config.toml
arch = "coatnet"
model = "multi-label image tagger"
norm = "layernorm"
hidden_act = "relu"
qk_norm = false
moe = "top_k"
moe_every = 1
conv_stem = false
residual_init = "none"
precondition_frequency = 32
adamw_lr_other_params = 0.00077
max_steps = 10000
batch_size = 256
weight_decay = 0.2
Rows from block 11 of a small multi-label image tagger, named by matrix and row number. Rows with one number within an expert belong to one neuron, the router's apart. Each number is 50 + 12 x the weight over its row's rms, rounded and kept within 0 to 99. All counts start at 0.
Before each expert's rows are labels from the 100 images, of 14848, where the router gives the expert most weight on average: "strongest on" is what is common among them. Only what is clearly more common there than usual is listed. The data: fractals drawn by 1,000 iterated function systems, in grey. In brackets: how many of the 100.
# router: router (model.blocks.11.mlp.router.weight, 8x192, trained with AdamW), inputs 0-95
# up: expert up (model.blocks.11.mlp.up, 8x96x192), inputs 0-95
# down: expert down (model.blocks.11.mlp.down, 8x192x96, transposed), outputs 0-95

# expert 3
strongest on: dark on light (95)
router.3:38 55 35 45 63 46 47 43 59 32 45 37 45 56 40 50 54 65 61 35 45 54 55 70 35 35 31 58 36 34 63 51 53 54 45 40 54 44 30 50 52 63 67 48 51 46 64 51 63 49 72 59 51 62 78 38 15 50 53 56 40 24 45 53 43 61 60 68 49 58 50 33 50 71 35 45 46 34 61 58 83 47 47 49 45 40 59 55 46 58 53 70 75 67 48 45
up.7:53 44 44 48 52 51 32 51 66 48 21 34 67 54 21 43 46 62 51 36 55 63 66 68 47 55 71 49 65 49 42 56 53 70 61 64 47 56 59 49 35 54 42 23 31 56 63 50 61 51 54 56 48 41 52 67 40 42 29 48 47 31 31 50 54 59 71 40 65 49 54 56 53 49 41 43 44 58 54 54 54 59 46 55 49 45 23 60 58 56 59 57 43 54 36 56
down.7:39 53 61 38 61 45 38 54 44 56 51 70 63 51 63 58 35 49 45 62 53 36 40 32 48 44 37 81 34 57 39 62 44 38 51 55 38 59 60 53 53 34 67 65 45 28 44 20 52 57 66 46 32 29 34 52 55 47 54 65 66 49 46 42 63 68 52 69 47 49 52 25 44 48 60 51 62 43 56 66 56 36 19 45 42 54 35 46 58 47 45 46 65 58 62 52

# expert 4
strongest on: two maps (99)
router.4:45 73 45 57 48 30 52 66 59 50 38 42 68 39 44 36 42 51 48 27 27 52 39 53 54 43 32 54 22 53 61 68 33 61 45 39 55 55 46 70 37 40 73 58 50 52 35 63 68 55 35 59 39 44 60 62 51 31 74 75 35 62 70 26 62 50 40 45 54 66 47 70 35 44 56 54 58 38 49 52 59 37 65 47 53 67 45 45 56 52 59 46 73 64 45 32
up.7:57 55 47 51 53 59 44 47 48 64 27 59 66 51 54 53 57 71 45 47 39 48 48 56 49 24 44 37 56 57 55 35 35 59 53 68 39 71 56 58 55 51 65 60 71 54 50 32 34 43 44 41 61 45 59 36 50 45 56 36 30 31 51 58 74 35 36 48 60 31 52 44 52 47 63 04 62 56 43 65 70 38 48 38 51 49 57 41 66 49 59 48 67 41 54 45
down.7:39 51 35 55 65 52 66 65 36 40 51 52 69 60 32 56 54 17 50 48 48 50 61 40 68 43 30 57 43 34 52 63 42 45 66 44 58 41 46 41 30 63 39 44 52 45 44 45 44 51 51 50 27 37 41 52 50 35 44 51 53 42 57 56 31 47 40 73 55 65 59 66 81 67 39 38 47 46 64 42 50 27 52 58 56 42 61 53 40 53 69 59 65 63 57 61

# expert 5
strongest on: five maps (59); dense (40)
router.5:41 52 82 45 59 29 66 41 58 52 37 54 50 37 62 53 48 43 56 54 43 50 53 39 32 33 42 54 44 25 53 47 58 62 50 66 57 25 50 55 51 67 71 67 58 51 61 60 40 59 60 56 36 43 49 35 46 30 41 39 52 44 51 34 60 39 48 66 53 53 35 72 47 62 58 76 76 26 30 62 43 34 47 67 42 46 55 47 46 57 58 55 66 58 70 79
up.7:44 27 29 38 48 50 75 53 53 43 54 31 67 54 39 40 64 56 37 82 51 50 37 43 49 33 50 53 59 78 63 41 64 41 34 68 79 47 45 56 85 46 58 52 64 58 51 44 54 44 41 63 57 41 55 38 52 59 82 36 49 44 41 55 70 63 46 43 52 48 55 49 50 47 58 32 50 44 48 38 49 57 38 63 38 53 69 35 48 68 44 48 46 52 56 71
down.7:57 59 43 70 59 64 47 35 71 47 33 59 55 45 32 44 36 48 63 58 49 46 55 41 57 39 51 63 54 26 40 47 45 50 50 53 39 49 44 68 36 58 64 41 66 42 40 37 46 36 45 52 40 68 46 60 60 78 59 67 41 66 58 46 55 62 60 68 75 64 51 37 36 45 38 58 58 67 38 58 49 52 40 48 58 53 54 36 64 60 38 67 49 51 36 49

# expert 2
strongest on: dense (35)
router.2:78 26 59 73 40 69 52 43 51 38 33 39 48 25 43 41 59 50 30 65 45 37 27 49 58 53 37 22 70 59 41 47 57 28 41 62 49 34 62 36 54 43 51 24 41 62 40 24 43 53 55 43 26 44 58 56 46 65 39 57 72 69 51 54 56 53 74 34 51 46 54 58 43 65 46 70 44 58 33 36 38 45 61 63 65 42 56 55 43 54 60 44 42 38 41 62
up.7:39 43 48 21 43 88 54 62 50 44 51 42 39 55 37 64 27 47 47 57 55 44 64 47 45 31 44 31 52 59 50 55 63 53 45 55 70 40 56 34 26 68 67 40 54 58 48 39 48 23 59 65 52 38 47 43 65 61 65 36 70 44 43 69 52 78 29 50 33 79 50 44 53 55 35 37 53 63 41 47 37 49 47 54 40 43 57 53 47 46 57 76 46 57 39 66
down.7:69 43 26 69 32 45 43 41 50 64 70 48 63 25 61 54 60 45 57 81 36 79 65 48 42 66 72 35 52 43 41 35 55 31 59 54 35 34 59 46 65 62 41 59 42 32 51 48 46 68 60 38 58 43 40 44 44 47 42 48 36 37 58 62 50 38 67 52 65 50 58 48 55 80 84 53 53 31 66 23 45 47 47 68 70 59 34 36 40 40 25 46 41 39 53 46